config.toml
model = "class-conditioned image diffusion model"
dataset = "drawings of small networks of dots and links"
train_examples = 195000
image_size = 64
horizontal_flip = true
conditioning = "class"
arch = "unet"
objective = "epsilon"
cond_dim = 192
targets = ["dot colour"]
num_classes = 12
cond_dropout = 0.2
norm = "groupnorm"
hidden_act = "relu"
weight_standardization = false
pixel_unshuffle = 2
widths = [48, 96, 144, 192]
blocks_per_level = 2
scale_shift_norm = false
dropout = 0.05
attention = true
upsampling = "nearest_conv"
init = "orthogonal"
residual_init = "zero_last"
optimizer = "soap"
beta2 = 0.99
learning_rate = 0.002
beta1 = 0.95
shampoo_beta = 0.99
eps = 1e-08
precondition_frequency = 50
max_precond_dim = 1536
merge_dims = false
one_sided = false
adamw_lr_other_params = 0.0012
l1_shrink = 0.003
ema_decay = 0.999
max_steps = 4800
batch_size = 256
epochs = 6.3
lr_schedule = "cosine"
final_lr_fraction = 0
warmup_steps = 480
weight_decay = 0.3
adamw_weight_decay_other_params = 0.01
Rows from block 9, named by matrix and row number. Rows with one number belong to one channel. Each number is 128 + 24 x the weight over its row's rms, rounded and kept within 0 to 255. All counts start at 0. Numbers have three digits each. After the name is the row's rms in percent of the matrix's.
# convs0: first 3x3 conv (model.mid.2.convs.0.weight, 192x192x3x3), inputs 171-179, a 3x3 kernel for each
# convs1: second 3x3 conv (model.mid.2.convs.1.weight, 192x192x3x3, transposed), outputs 171-179, a 3x3 kernel for each
convs0.49 142:095096159160112141130128115115125136138159105118128095119142111120131150114128115099165150131118132129090141117124128146157192135158108127119094102176127140122132133067103124165139100139146136127130128126124130129120147093116136079080137154114
convs1.49 127:128131130096119168132149175140124129140131105183097121113137128118147138137103136146116120156128104109143136115126125100107148155166130141134125147141126145097147131162134119123157163125065129146126117124142123117090133132130100107085131140083
convs0.50 144:127157117126114130105115129138116115123142131142186130121123156201154117123095127104091133176080114115117138102119127165124098089119123130129135092129133130112129116204126179143140159125133130126128123104138142127128135138131089084122112123121
convs1.50 146:143117109134100122126117141128116148125134090125150135120188151116143142128138161119106165136164102131131155120111112125168099121118122131169129125114197131126130123118131130098077131140116141092111128133132136152097122130141142108118131118151
convs0.51 136:115133153131127140089137160134123130136159145118115115131108108103136083109115112123127135110192095131130154126122132146110133116141160150111118102152145131122123121140129078025118131132126128128128127125126128129128111134113122094150111097155
convs1.51 138:130161137137095132137129104133149136110130135122111135157146114113127108119126142118106141112145120126123112140176119211088130114114131107163129142095123121118118151160127141164135124129134122106143179105131149127109134105123118156118126146132
convs0.52 124:091080110123130099099156105158136122114157129139126153069132105159159124081119137093137139150055142151167104139100125132135159138113130148132092143132119129069118120138153195127128082089134128125126120130109128116124099093108106115106107128117
convs1.52 111:124120140109157152113184171127156117136075087126123132150126126135119080137099125160120149152175087146105135118124133132142093067145133101136117126105134131133130122150131095138141119137128124113126139124094129147133130124115115163174158176104
convs0.53 117:106143129084127143100132128114137112139130101095170107066120128138148136161088147102135106118162159115133131105165166137116103151124120116140165199100140133133154137154124127136138126067131123130123128127133130119111119116158165128125164116110
convs1.53 102:111132154129121167141104173157088135128128100174120123125162129119131102119111145126142137126102115137097116139130075152129131132080163141140120136163106087173119104172181149138141153079137073131120116135124156127149106127135142157115110142135
convs0.54 130:149120089114099118127131089117131132097126142126141131129153154112173109127155143116114112077097098155127095140116134131127118123142164133135097111151139141135122112091128134166133133146130128128130128129123126130126085122130079117061106103118
convs1.54 127:134089098124089098134119072127095157160128127163136115163137182132154153127178128169129130126138109126116134145136123145116150133159130171131127124138110148113136117126115109123135167127146135157071109112117106081129123140163120151205159136144
convs0.55 119:118107140083128144131164092154104088151114102166168144115122132099144128109112098136127118114120170111081141121147144158170105110126127104125132129127110116145132128089132145127123151188153132128130128118118128130127128106124110129132164113124
convs1.55 114:165147125165112125100122127137105077097153097128126109151144125132148149097122133123169113114146097160109137127128139139055154115071194151128190102098073119126134131127097137090131150118135143140095115107153123103128155165095128102157132147166
convs0.56 109:091134133104148134122106130130108058127117139147125136127096129129125134107129119135192146130089096134115084142135154163151118151124128125135132111113098109113115102124122123119126121146127133134133128128127128136121116104107115153087128101129
convs1.56 120:157151151120185171102110146147127127072128127111130153126128121106132125116129122118103141151138124138127149116123100168120130090145141137118142118150108138118135114133122146106090100084104139153119135138151086150134160162097116123121154102136
convs0.57 118:143129143146183078092113170118162130102117185118108146113125145144143139137122123117110161164135198111157164148113145104111121131066104162122109132173101143114148102131123125109114133193116128125127128134128129143137099167119118144153134114118
convs1.57 111:108147126128093113129117134118142139111119135115102140134148097124121083155123131108126130087107127091104164112201125141146098136117118104141094167087164111083158127171116128130083107144148124139094132130131133090128134147138092117162146133142
convs0.58 119:083131129139071128146147110128098125129105105166143189125123128073151174115160120101125129116126127146127127133118152111108120126128075113178156132114116154169101056114129074175139116128113125122127128128126124124124127093135108140120127131071
convs1.58 130:082115080129173108112087170113131134107112131102132145180093144120165118158133131126141118127111141124129130147115126101182142079187139134089142182141106123148127098169118098104166126138151116152131152105111120133125160087129122111126135130124
convs0.59 105:158153155084092143134197102106152136112145132100157092110104168085192120116063204133113101086122103141189065182131119109115115081108142130172128148128095144114126138078126093128129141091131128122128131121119123128122118145066151141131128087144
convs1.59 108:119114124130128160128151112131109161112121149161120125117145143138081126101129157129101131133149133185119131118147135153152152129080102115100120193168103117092172151117123115118171112116145167113131146091135139178172091148104136136086177158129
convs0.60 115:147067144125120153107126146132128183134158125149174142095165125124159120106157145125116161132099147129155136145196139133095136106132090114119091146127109117178144131120153151154140123155132128128128132120129130128128161132130153171092117096136
convs1.60 119:134114122121152125130158150121132125141127150124141095140117151139121107104129146155141134114174102152097151118123103129130121105133122140128153147129116152105166121111126109107125113141167117139140137141113128131163122162137188130124108138166
convs0.61 124:165129140188127086116095138155148118158129134135119128113135142073110177142105146128143098143151099129166125134119098125152111114149110133080129184146114115127140129119134099124131123132128128128128128128128128128128123106127118099139110118104
convs1.61 154:116132127126082120104114172100105126137083134136147141139162125156107163153139096137097149122125148141156160101136163118128131090125152126127108066074154139118155115141128081121130179104160101141118128128125180121101129150112115108130094127106
convs0.62 146:135137196073130153132124098129143121098145114143136107115089123129120128126104161116085196113131088190127115102146165141134131127120145081106127151122156087116149118102119100137118126123165129126140140137128127126127137120147116150123135122109
convs1.62 148:154129165115112112079129115127122108140138132148133105102140114139140142177126123150118084142116127114148170124135163134153126073087123109192182143102124127082113076106148124118139131182155095165130151112098137100077095143070128115156098133153
convs0.63 115:151158134141132137119136119163130163100151141131096156112120136119143133109169131121074154128139078115129120084125098122134138100152191145133156147151144143115101130109142139125126117141131128128128117126127130129128107128152136109175106092123
convs1.63 111:120131168106137136092108130098130123133119095138125145128127133140100169137122138137132140124129174148136099089123121118128129146117104170108125151108128093145168141135140128122109098122075154103096120136132152112164180134134107169125083109152
convs0.64 145:107145086140111122169123122143118101126102132129137148132118143089132189114147144092133116115131120102104109135152103149157116088126134147172128194144067116129124158255128100160129109117118132137133127123132126127128129163100152093131133153136
convs1.64 135:128107135120132108122118120123115131095130142108161143148089123150120139118163125128128124089163181159150132114111138138149133116139154109129125127120130114171086117116148166120087145067132136151155156068159133142121132093154111064191092172100
convs0.65 126:141195100144104124126152129136104147146128148093138118165192127095124142111130121130177100127134124142148125067150097129149138119136122127142127184090126124119127052137135106097130132125127121135128128121131124130130097147118130096121116168126
convs1.65 132:139122133148133110123153128124135130093124165134077073136141125132192067129116131126114136110115162140130119126121135134110146149097170127129148149162170112094091140123142129122193133183037131142147145131114141095142130128122137115107138108131
convs0.66 154:154094096110081122118139170122159137150117143109138183120095132113142184092105141144122115147135130108136126135139124120173137139113109119174107115143065130156116129162130086162130160206146129131123128119131128131119117129141122120104127084115
convs1.66 137:126067110165143156146094116113118116118128108115137116128134150106102149096139126125104158098136133117139120116107143116182142193163147102122124195111099121097139125141184154122108148111085143089142127116117111130156144125125145121128160129165
convs0.67 093:092159111170100162105123082137138134135165128104133124192136108090087134139090094112100139121175132128126135149103088130111119143162110132114120120135179142170151198133127159126128111135129128128126128120128130128128163139101086137088105149155
convs1.67 098:172150186121183112141115142106111145147156136151142096141144104123187128116148131095180129160040176126111139131159141143135138133169147115113119138131132135120128121135170129128138132101138135127101133124145144133117114119165122115143114145117
convs0.68 139:131122112134122143113128137140156119152149121123114130121163113166129140113129112103151084157089133094126122110175088143111130082127134129132110132089098122131134160206140169139128127131125128153135135124133128132121119137104099149120129117112
convs1.68 132:109135119107152102126069102139123134160138103152131140099141105108123097159125134150123146156113153122152164118140082137129129107132188105125096170114144127099132133102115122087079121114132136122113163112110094109107125125132130095113109132124
convs0.69 117:103144103161133125117164124112118143123176095122110139126143123140143133124150096129122128169113141106133111090097116128128158154193126114136115151097143111144143133120136128144138103132157132128113138118130119128128087176124142155157109129119
convs1.69 106:149116142121164103145151133090130121141081120153127139140122140144127148131096102114120144139094109103114155167066066105117112116173155156117138094160095160091139154106118114100076128126121173164126142093160129108118121142158077105089124112149
convs0.70 108:105101142107132150119148162117114099164150197116135149125123113111100111110117144106106140150059135146102124138164142145089111109112140124124118157139127108169125094164128106107115150126118124124128128129130128128129154121112147161119122160120
convs1.70 112:078109145114140152131136126127121141123125109138113123106118163158195133118113141161119116107148097163114131136133145148157135149141067131084135076128126187143114129126127134100109098132114136112143128130134131163136143144150125121130138126113
convs0.71 123:095124151131122094109141157143114073128111122116142159148181119128104123139066114094122142134138108093115117122136149104118111132121145132122117171094086081115175216131125097172137060120120139127128123138124134117125124129123112167135115126150
convs1.71 106:142134126152104108105117175131108156117131158183113111203157077162125140139128120133120101127117119175148109119120115165143147104133146122110166147131112158124126150101153142097150145123133141114144127099126127126168100111095137077133107151125
convs0.72 128:115142187130077106141128122125109121141154093137157118123108091083127143132166097129091156142128117119149139156146140124115134137102145116115140114131104121124155128088113159146137120145128130124132128128126128118134096118081131115157147126104
convs1.72 117:127137141124143145095111132150117141150097126151145151192107131113132161127139098119121130141123125107122133127153084142151118102134126128140163103134151109118166107116125157138118132112149126116126107113133155138109155127101065134171178104130
convs0.73 102:112113148133120085153157164137122120130187144148123125122141152136130117142116149122117128086133141141122094119188138124140160129140131139147146141120122132144115107140127127148147138143139128129128125128128128129134136112164120137154130145108
convs1.73 108:132129124122136129118139125176131132113125112139114131125114096191125100099121129132159141081155141136154099118097126108134128148114135173093143130141121072149131156132097098131119148116186158097174115112122147107139095158141094152140144125152
convs0.74 123:102131149103140109155174173150103139143083111116117166096166126126148142127176119149168143095150159164067125070113117128154143144149132161132101191088129099114147130126136133121114135095144126120128128128132121120127116134108130115076145117137
convs1.74 109:142116123134143149095100112163118133135133122098114121134092129126114126139112124131124086132121162105117093091097133100116122113142174102141108124124108140168121124152117129127153115122127140131138130118113102136120094119074168123090113094131
convs0.75 140:128074114107149081161168148126092109118125093068120131124163148070104122129090103141069115118087196147141127130120123077124213124118115123112146176138145123130135149068127120166135118122122129128129127134137128118140138104161151172180125157129
convs1.75 123:112147173127105137123147129122125133174137163148133116147145124147138128171105115158131134084132129139156102119152137063152140131114127147143127120112121138098124111162102114103122168070137117117106105118112154124132117121101107095155081114131
convs0.76 120:109156175133081107117091102136157139126157143143121120142116163111127199147113114111146140105113120175128124153153122148082115119141108115125089136166118149107100129102118135138124116120132128123123128122113128128128129123077121145122133131124
convs1.76 121:151131133144147128125123121127104134121169133129164112123098117095117211114124138124102121099065150119146161135140122116149109137104139123120147107150139132120121150131134137114151158140129132129130129112130123129131116106134153132107149140091
convs0.77 110:115122143140143074147144114194129156124144127120090152129116131129120136095131098118110128133145123139157101162120056143150107113121119110149126097145181133106125185147133106125129127157139128123110120128129129122125128129137131113137099126107
convs1.77 103:140129118164139175109124091133135166178123109083119120138125149112097117117137126149140144085118142126126152130160150129112112181144069112132119073131147165151092125166098129097130142128087151143109091101110116165175113141161093116168146131100
convs0.78 113:123175149131144170139127129110140131095138151161133153130133122107118139125159160155111119111127128161150143108142114104123112123097124156140137132118154094094098163105116090151118124125157128123120126127130127131116132096160124127156120136114
convs1.78 102:168130143103144114127106121111162122099123130125136103124085123130118118153084143110147111135126085112125131156145088155130123128100155161156083119117137117118103129122077123123110135154132105126119121153130145127118128142113114130152100144111
convs0.79 098:103160137089118135093140124123111090115157118097123123144146104128130152113130124101086148121165077149127121131099117107071140121101133106141130155119154134135101101107138133141125144132135142129128128126132129128116093126138122125065119087130
convs1.79 112:130111134125144172112114122100154109173101098149183134130127133090128112159109130132134100140131146116121088119114109141129125127083104118120153128154148150125094097127113160165108131146102139130117126133143121127126104166148158158219087132167
convs0.80 128:121132121154093105106141105141151121125125108083117111116134095137129125121130118106112155112171097124124122126103167093223069109108114133122122123138117153080143137129154122130126147121145140135128128128136131128128168130137132151075105141105
convs1.80 122:134122123146127131128127125148106115125143109143109116101136098120150097134109152119124113175085129122147121137137110117059173105142111120144117162092128121118181135075130115107150134104113155116122137110151153119116146132158158081157131110094
convs0.81 129:134127134140144165108141148117129157108163170100146143104113086112143137128141140117164149115090150110092125135191128121190144127151152124123174094129140116137090107114140172106128144128129128128128122128134128123118147134092151107174122110189
convs1.81 121:127112128143146111121155160131152156078135168100095163106130153123110121162128136128131101092138087129081115126130094162111127133120137115148126103117171118106151180129151199160118121158137157111135149134149115115113131145121096161116146144134
convs0.82 109:144121119139118088136180142141130151117151124124168132123111119107119149097148095159126133112208141202147105120144121149134152140120115133117124148140134162109166151168131155148115136104128128128118119126127130128128093089118112137144081128134
convs1.82 118:168098117134067152139122142116097182155130141132126089124132153128112149125093129141111133101098153152130130111132152087110104120113136152160114067063128104097132124145116121111070106125102136149120113126140114127200128069148151160104140168130
convs0.83 115:125097152157099122102123086135131127096122103104117146160164139118121152151128156154173130161112152136107132130150123143136082111134106084117163140179147139061090161122122140116107202134136128128136133118128115151123162114099151177132150130147
convs1.83 102:136154103136146088141127168145122108113145128149128127112171130136172132126144111102154108137124084131158125133060171144148147131107103183158152118090128125128131128119135118134177133116115126067149100147139119110136139106128119102120153093125
convs0.84 114:170129131129149203150141102113164119154107091094123109090122132118118075127080178155122144128090156185134112095142136139115154127143143152168122128154168151071111128073124117132125159105132128125130125124127128128143138121131115166105108145116
convs1.84 103:133117146075112126090134081126148105143123114142141133109146152200129123107154128153093114136129137145138143106133113128158128125117120174130109117127159129115147101149139148120117138111127138127159135118158126084125137115128143124122150129118
convs0.85 104:127128126102147169130147079125124126114126067122166148130132074123088156090139152107099154115149121140133128162131121152126129128092125114142111132132129122111161138142126202089117112132103129128129107128139127128127128162141156131138120083142
convs1.85 101:165103122085115094122125175077084154172122109126139128085128161095134126131138108113138148129107129148145124105144164151126143088110116135164146130112153159102125107137154119122119123153135160124142126157133121112119149112126113129137106123115
convs0.86 114:121118098130144108124120132141112111137161140163176139123137112063109146125189152123077161104110159143173131133131122182120127161154130109120115146155139134101136131169131063153126151149137131128128129124128128130128089157075111197096129169138
convs1.86 120:138176135134116148133087163124104125114136125144118081125107060103128126101072124169114098134096120156138109144103162126201119115165151113116119146128151138089230145152149109126155136103126136135097109128166103098129089147099121115139152125102
convs0.87 127:137147113148104123126152118102125094128157102139139128155140103106112158128161129131120119123125124119071135167115128128139179116151130129134124139171135123118098092110126094116135123157141128134127133128128121124128113121118089116144139116158
convs1.87 120:164148127132120125122061145088121129148095137137130157106122131114149170144128133096109100110122150094104129115119131113094148096114088101127152112120166087108117171170115152180128125124128116126126089086139130119125096169144156147141127146083
convs0.88 112:155169136116134076110194115106127127141147143131115091160132118121148103129067110145154121156143125145127151124096110090133141146114124124140149113120132143117115157145129124141132113130124127128138131128127114136129128073152092155102132119163
convs1.88 108:123113148175133131125112129149073133110129143095136155121154111141135162145115126131110123146103120151112132138139089110096172125151144148100125130147138156096136126139138112113127142140097122116146133111155152129140086140111122126190101169120
convs0.89 134:153081125089116110118134108136110127134132137148140126146153121122129139128108088106130177091107128106117166144192128141127088078099160175124126167098166121120178086119123134128123113077124129125132128132137127128131106112114104143059115144123
convs1.89 133:119140112123179128122164129128121111136108124126109122130142089156109083133118074111151161161102132118128130118145153148132108100105134165138147141165130141133161110114144101126111137131163123126142125156140126116132101132163161122124150102157
convs0.90 124:156164153102127110160133132135138114187157108179133130133123111121193090102175118102151137139183107102132154099129095166173170137142122120128113131151091132115128100124113116124133109125123128128121128128128130129127127108158131105129132111145
convs1.90 124:150106149139141151143111093125150139153103142118146143122076133135132133127133130078129126093073173124122154108133112126139095160115132136145077165067087113093070088131116107168138133088121152136165125142118173099154138099109128153072115121111
convs0.91 096:121119129150119113177144134132109141104123130134117097136132114114157129135054124128122119103103128172152119106107106150127123139120154151131118137076150125128122189116124136094108207156106128124128128128131134115123142140100101130104075138105
convs1.91 104:130133124125151161119129088136154157125142137117109141112135127150131185142129156130130116124119137123144136130150093160116141164173159131121105127128129106122102104119072167097140111184138147144130130091134123120128171141174177118094152149132
convs0.92 102:120161112122100148128131097136138071113131126146106176122125107157092166130127157094092110118140106127131153126170150149141128115138091123124124115128166141115110164181125144144136125155133128133126128128130130128127163114153114131110120186111
convs1.92 109:111145132061174136145094137129188127183116127161130129107129124088110082128143096116129154172153164133123181149136127134161123098095159152100128163111150118168130156095135173134123133123159153094165101128120140119128125130114153182105104165132
convs0.93 112:122110146126146109143148140114104158143176116152104155130127135081118145110104209115063151128141092144136101118141117133151154136118132126145121120114133115159146103112129099143135134178125124110127128132108132124128122107123149124174110155148
convs1.93 106:147091115148139119103108139134100115136110132106162122073133138112126152125126109112124140122065153139158111104151136051092169126153136127122132123106108180151105127156144148120109129152162122124151138082134135119171096123167075139104158134131
convs0.94 143:095145114149054044112181127117141116108144113136135171106146131101121133094117122104128147146114112149165102138172124110144138181128078096142123121127156131094110133116132124138145166192138127125125135121121124141130127121143108146127108098110
convs1.94 144:120091123141210160127089123113133137128094116145127123134122132107189148094105146147153129095079145124127128129111112126135153170134119129148112144165153115184126151119141141183162127094113112129105142133120125150096132172126123131139121114122
convs0.95 092:132109161103092136122160096138143119121117110123128144146093090119151126088139154105176118138141127078108085169100131129131126094143139140147154127136156131140113122151108125157140069129127128128129128127128128130128124172124178093143146085144
convs1.95 103:138104165085201154116134144141114127137141141143124150128069115153091125140178113152129136138109151104090136115083153117133091145155127130091135139113112121104164088091137134153142145138131081122129122155128121103131109116142147160108161150107
convs0.96 105:139130101129132173088182119139083129130081208116134106142117128158136092121076128158194142130095163087138082077081128113126139145150122121148136140099139124121135071158128177137129127115132128131136131128130127142128139143172133146133165134095
convs1.96 099:165083156124097116154134158124126136079140124122176129143140157174136126132151135143152125153166129111119118160111121119131146080166149059137165153154095146152138176139083151107152102136138130117112073135165125141164155118091125099110095134141
convs0.98 084:133136131116125123123153149132149135137156124112149140129086128117149103111129113148113087107140164124129124080129123117097104068124097111125118143132153154142128124130122132129116117128130128128126129128128128128128135140166106134147129110134
convs1.98 084:126116140133113120141093153129120030138124179125084180143183132129152134119172129101121142122122115137133092144135143096120127130122141110116147134105092143150131119127112139121103091138123141122115122148121123110130127153067133118134140149115
convs0.99 107:116130128128162162147097073118149150073145152143111196153120152175078130095180092181141180145092098125121133124102168137110093136125099118133122137100166125132140119133125076135087111126123128128128136116129142126122123099154131128112158123124
convs1.99 097:123164130121126118054097177059161124137121177144088136185104154123160093105132102123139150118181143112092055126134139188199091081149137121120103160111129121128124127090136122153145126107107139128113152115127153127103157130110114143131118153127
convs0.100 020:092118130129099104122130076089113120158162144126134126118072128073133091125111146170145141134123149129161125163087128098098141159134116132135129129138129089131130131139129169134128163122129128128128155128128128115123162126131130107136100136078
convs1.100 018:132115125090132133166093117121176129151136101082117137139123124119149141150088141126141113139094130127117124119132127115103146145122130130131121124181117133080131137121123126151114105200082114136119106155140159134142127135129125137086131129105
convs0.101 094:108094091094162164169120114143111116120153111124116145173124138140166137167114117136117087153150099116132128132142134139118125139109116120160139156151143118137110142106139162168122158155131128121128128128140136128130106146082129154142155105119
convs1.101 098:156125095082089171136117129103171140147112112103141123111177108166094087108127114159086121109131142156131114134138129160168095159141134164107108093143106115174142135097143139140110120147117115126107148163133129141151129149124098154120168107126
convs0.102 088:134209110130071126129146150133143148091210128129177103087122133120056125154087147103115114150159099095122125169146124139135134109165144141137122144109129126121113128108130150142130130128131128128128128124128128124128148120121152081178151140086
convs1.102 093:102112137120186104133068117146186099135045120124160099126131173138181146135138146137083157131094160126145093123123100115093156114182104106133138135111059138121095135097100129107149134130132102149127144078146110124164131176122108133101138160114
convs0.103 114:133144128131146104158141152129139129119113147136121150107102117157150120117114124131147128082149171097149146122107140118141138146149144109178123087083143098167128122125133134171119102084125131128128128123129128134121139126119125136125142134142
convs1.103 120:138116120119151123132158131153128118145080142145131143158159130168156110142111128136137137146117126136125117140084120066101177148112121143091142150131094118116144166150107086093118157125128130128116130128108127131136112142099115104125126161122
convs0.104 103:125156129128110112126164149139101105128111119101149125114159133129122149127164122145099152130138121115103126134122133139189116152102148132148122124102136066072105107127152188139104105146128128136123134146124128127124139126158124184128145131119
convs1.104 100:156087102115168126121105130116138155121103147191150090139091115071132104125107180133138134126144126110127129125135119166095122129137097119151140117151130151113113133112095130132144108132127138148135118091156130119095150130090116094149124139150
convs0.105 107:127163132084142135111118129072087120116099127124118128150098130032139139124124131110181139164121137132134127159120117165078083127124128109108120127106117122134127108132130122141124129132129128133126128113127128128128115085143168085131124129122
convs1.105 136:135130136124136132119107138130134127127111190137154119129125120124115143119109092130128123132180170130220130135128135114135113125132101131121126119156132128137184126134135129113116127160140128126127110121144129199140132133120132134158134126120
convs0.106 105:128139103138157115132128087120116180124114093074153110098177103094137158143176140139133147120149121105167153132129143123132168132149127086103128120147138094111110148131134102197120106122123128123128117128127128140128172100091116121131124136123
convs1.106 100:140107137139099102152148144157150128120107170101135121101101120115152148165077133136093148150133119128172122102105116067144108112149104121131122092131127166135135122126163161126104176169078119123123129108129140091137144100127158130142116134086
convs0.107 104:125111163130119136123147143095162133191078137159145127124175132126151094126095112104081141103150146107142106145146160110093154143117096137152119157102097128134150152185129167135113171111117127128128136128123128117111102124133083101131147185094
convs1.107 100:130092142161129101111137165111110127116123121114131138111164128139085128148115111158117160099114174176125168195133102098172111112126134161134084154107134142094119133112148107126112131127128131143148129139106125133150176106087081172174132100172
convs0.108 104:121142136141132098117153167143151106120119117132129137118158131111099127114109095151136141100135172162165131131109124109071165157122123120108118155067113114113146142095126136135125129052127128128127128135128128128131144106141120146158123126116
convs1.108 103:093117112104137132139118107150132112111128154111124111133182159133153128131101138142089164091124128136115121132131106073178166134129078099097125122186119136103142160117116096126125147130135166125118102114127122115142142097150125156136072100098
convs0.109 014:133133095123107115115091132126141119120084133130116130114068127124132131119132137152128136092128141125133127134131152127147123161069127134133140114125127129128124154150118128136129135122129112128128128111128128128128105089176134101100087144023
convs1.109 011:103086129179103129150120140139114124089116133198121136119121102097092166126134119125129093129142130178115103115162093128133139128128126106101196168126195113134138171147083125136153124138130127129112151136119128090132150177126131129129105104125
convs0.110 021:121120119141144157144178124136130130118110141120128135185108159157182132139088088162128139110111133130122133134118164059128128184183102128125131129147126125118128129134128128141131132137110128125130128128128128128128180111133129130106101171032
convs1.110 017:129125168125147088127130124128139124125128142129139127123130115100147101126130112129150125131133106126129120136116114133118193130137145129130120129181124105129134138112129154130129138094130119131138041157133117132122122144111173149106076135137
convs0.111 019:126129131117124117128101117126132110128144126127128130087069147127108123131120137135129120128112153108129128166131168166120155131117164113145128131127117124137127131129157139122127146128128128146128128128128128128128147107122151135093074097095
convs1.111 014:136095128140140128204117128127138128074151129117131132117132128164119126148149127128130128084158124126117128133126128128193123143159128109130128151123131127110129140114128148117128060160128144125128107134128092130132118133128149127134107096131
convs0.112 099:124139109126148173119125145142135139117122094138129138098113131124117107151142108161130141134152128131121094119154110157131156097064122120167123142136130150152164169153127151115121146143127127123130128128134120120128120145156129131141123130077
convs1.112 101:137138119101133127134115131119094178149151140137148125134123092151166128116137185147072165169093113142129100094169156126115133131128146154149143126107137134133084171119099131141117117128128138142169126119088104137125167117113131175105128112124
convs0.113 020:134143109131078114115130074105130117112130127149161137133080119116106169134099146133163136142108153133182130147147127160153129134143134131187130126135140120122131131133128164098127145121128128128128128124129128128128120110125126142096100163110
convs1.113 017:108155100159162124131108124102133116131167118132125140096142112118100124135112122097110124142144093134128145088059102145112134128088122136186136122138128134106127122129104106140107134146120100159127133042186140137093157169119108103173117134124
convs0.114 019:132123127122127140125130128128128128134139144118130126126120127156124122146146137136128141150136145126129121111074114131105135139111145123138128132142139127126127131133128138136111186129128128128128128128128128128128115052127117103059054051000
convs1.114 008:138143133102137145125130127036104151124132138128126127159053136069172137132130126147086140108151112128135130119122125129148141128128130144116128154114117128129132149124117129107130124127126134145132114143136129131128134181106141121124123128127
convs0.115 096:112123134164213150178098130125079151157174167102131086138121122151147144150121163163071120123149111128082103140163132110111116114161124126137102082122126124115101118132122123127126128118125128128128128128128128123128104147145092113118138075140
convs1.115 106:102148172099125074114125054152080093111087139125126093131140156118121103119139126122150115120153112122130114128124119161167150109089133127104138097125185142157105120126157128148101109115128147143143103144137086097116089142159101133142114161130
convs0.116 015:132133068125117123129122132128139118114140133126131174123094129130121104129122140142127137125112181125128128124124104169108173203111132129147128135139127127128127133139136139135128131129128128128128142128128128125128107150129131082101073112063
convs1.116 009:142127126139173127127126128167157133182126146128128130210098120115131133137127128140128132125129200126128127110135119132129127129128129169125122125127131129096144155069129113126140128127128098136130131157129125122129150147086139132222128039128
convs0.117 017:136139126146119142123119127128108127144133133155128129135117128129126138129122115168085143113125115128128145178134129135199129133128109130163126118128140128128130132137128132135128127133129128128128128128128128128156125126105123117126102141084
convs1.117 011:133117123129171142137118118139163160113149130142096129110107086107171137133119129126072095141153104129116128132091065095120164113128129144132134091124127122129202113080132128123133127102148126126128155118139116093132127185109155163139128126145
convs0.118 023:142099145129130141121127147128131074124134130121129127103077135142131132120156137133123139130140139117177157148119173130071111129105125113131089131151136129129127125143128129127128114114139128123128128091128128128115142167135127128015035110098
convs1.118 011:133132128160101129162134132113152129103138133133108127119080126153119124130130128131150128105132128127134129111126125184092126138126128126105128071127129147099130197118124095142131120127127134120129148119131142139127194147128110165128119133128
convs0.119 019:157131130133137132115120124114131167109125143093114132126057153120097116125124120136117134145144129122127126174103153158132114199109161130146128130120097128123125133132128140125128133132128128121128128128144128137128189134150114202130108079085
convs1.119 016:133108119126116095128147116127112132136126132170089124126139127139180137171147107124124128127126101127110126122111128113162115119105131120143133127136105141181127127127139125217126136126130128115130123127142109119145129127121127129152128131122
convs0.120 033:123141128148085137125135133126153147123140161181122142106115116144140097097161130127143133127163135142150122131122173096150149187138167160132128107122110130150109129111136132119126128128128128128128128128128127128128122158104088134138095153109
convs1.120 031:127060133172134124139122122133105071143135095148115136116151111146157116129127107162124146114116150146096114156152121115058143127130145086111152132108119127147111140159152130115091136099170135126102136150131136119138128086149163148132098127109
convs0.121 089:078099122097122115117128133120137125091089101085131120122137098068094110152106110086087136118140136158125128139129097140138110184133115138161143127134113122142134097137126142128123121126128128129128125123128128128127117122144077185128134113077
convs1.121 102:161134131124117125122101118129106124135127123128127149128142133144073121115171135154125102125131078121118130140127151156117117088085093132109170143131129099110139139155102101131112157100095145128172143145099094067149131135155162135169142182129
convs0.122 056:128126112104140100122102141135120121154091138138183124157135127143082141128085116136155118109108132115111135088117172158200115111107106134131132145126129099123127126120132087140130149135130128128128128119128128129128151132137200119133136127113
convs1.122 059:128116126135119168124126110130105169123123121134142113140139117107159102126127143129104116143126092133123086130114154129131130113111140118132103152171134122125125118169103111090135143130104128109152126154088121154105118135111128084138169107133
convs0.123 038:108105129128097147157142208132015129121114127113061137097076131117139120099125092131118131123143090128130161141119179109179149137128102130126128125111129127113127117115128128126128133111135128128128128128125118128128190130148111115081103150075
convs1.123 034:118133130121134121096149139110129157114127184128182088133176100096126141148135147131129129133116162097083104140179159120015105129113105127142115148139129131078160126132143153066124127154138121138145115181132164128072149125130111132155140118106
convs0.124 086:137156128067109147127100135164100137131095125146146112111125136140127103132116141133139138201095126099148124129126126126101103119117155101138121138118132116111149109127132129136127102138126128128129128128128128128132092153154138121134123157127
convs1.124 106:132119127146128128123122130118161145126132108130155101130103135120084121121153131125129152119138101127124127135123150160201051133122092137106112126123187117137110124129159170118059131120119140135137115102124125115108128141145114138148144103169
convs0.125 105:131114127077173152111117162155131122113095126147151136152112119103142062144138132135212157132127089143075172129175163155135111134119084141122114071113185132170120118110124137135112120168142128121128131133133128117128118144131123140104139168179
convs1.125 101:126153154111124121186135137147114130110170140111162088119159125186116139135185086137151111129125092147088170146129080136136128131061116119119127119135140165109125111085155134145153140172134117102151153115139128118155080092138151107142151147123
convs0.126 096:140127117067151122181140195124104104169131108089098198192145127158149139179165127123106145144144134115133133079102133134131126150113102142123133120085139134174112141107158110143114137140116130128125113131133125128111045150107155133082108123128
convs1.126 097:113110093122155139112154117100147159121094099061143155137124119115139124131135136154144135148095138111144147159133106134166092132147159175121129142166122160131106149132113160112145111126137124096094112104096168165117099095142159125137096119157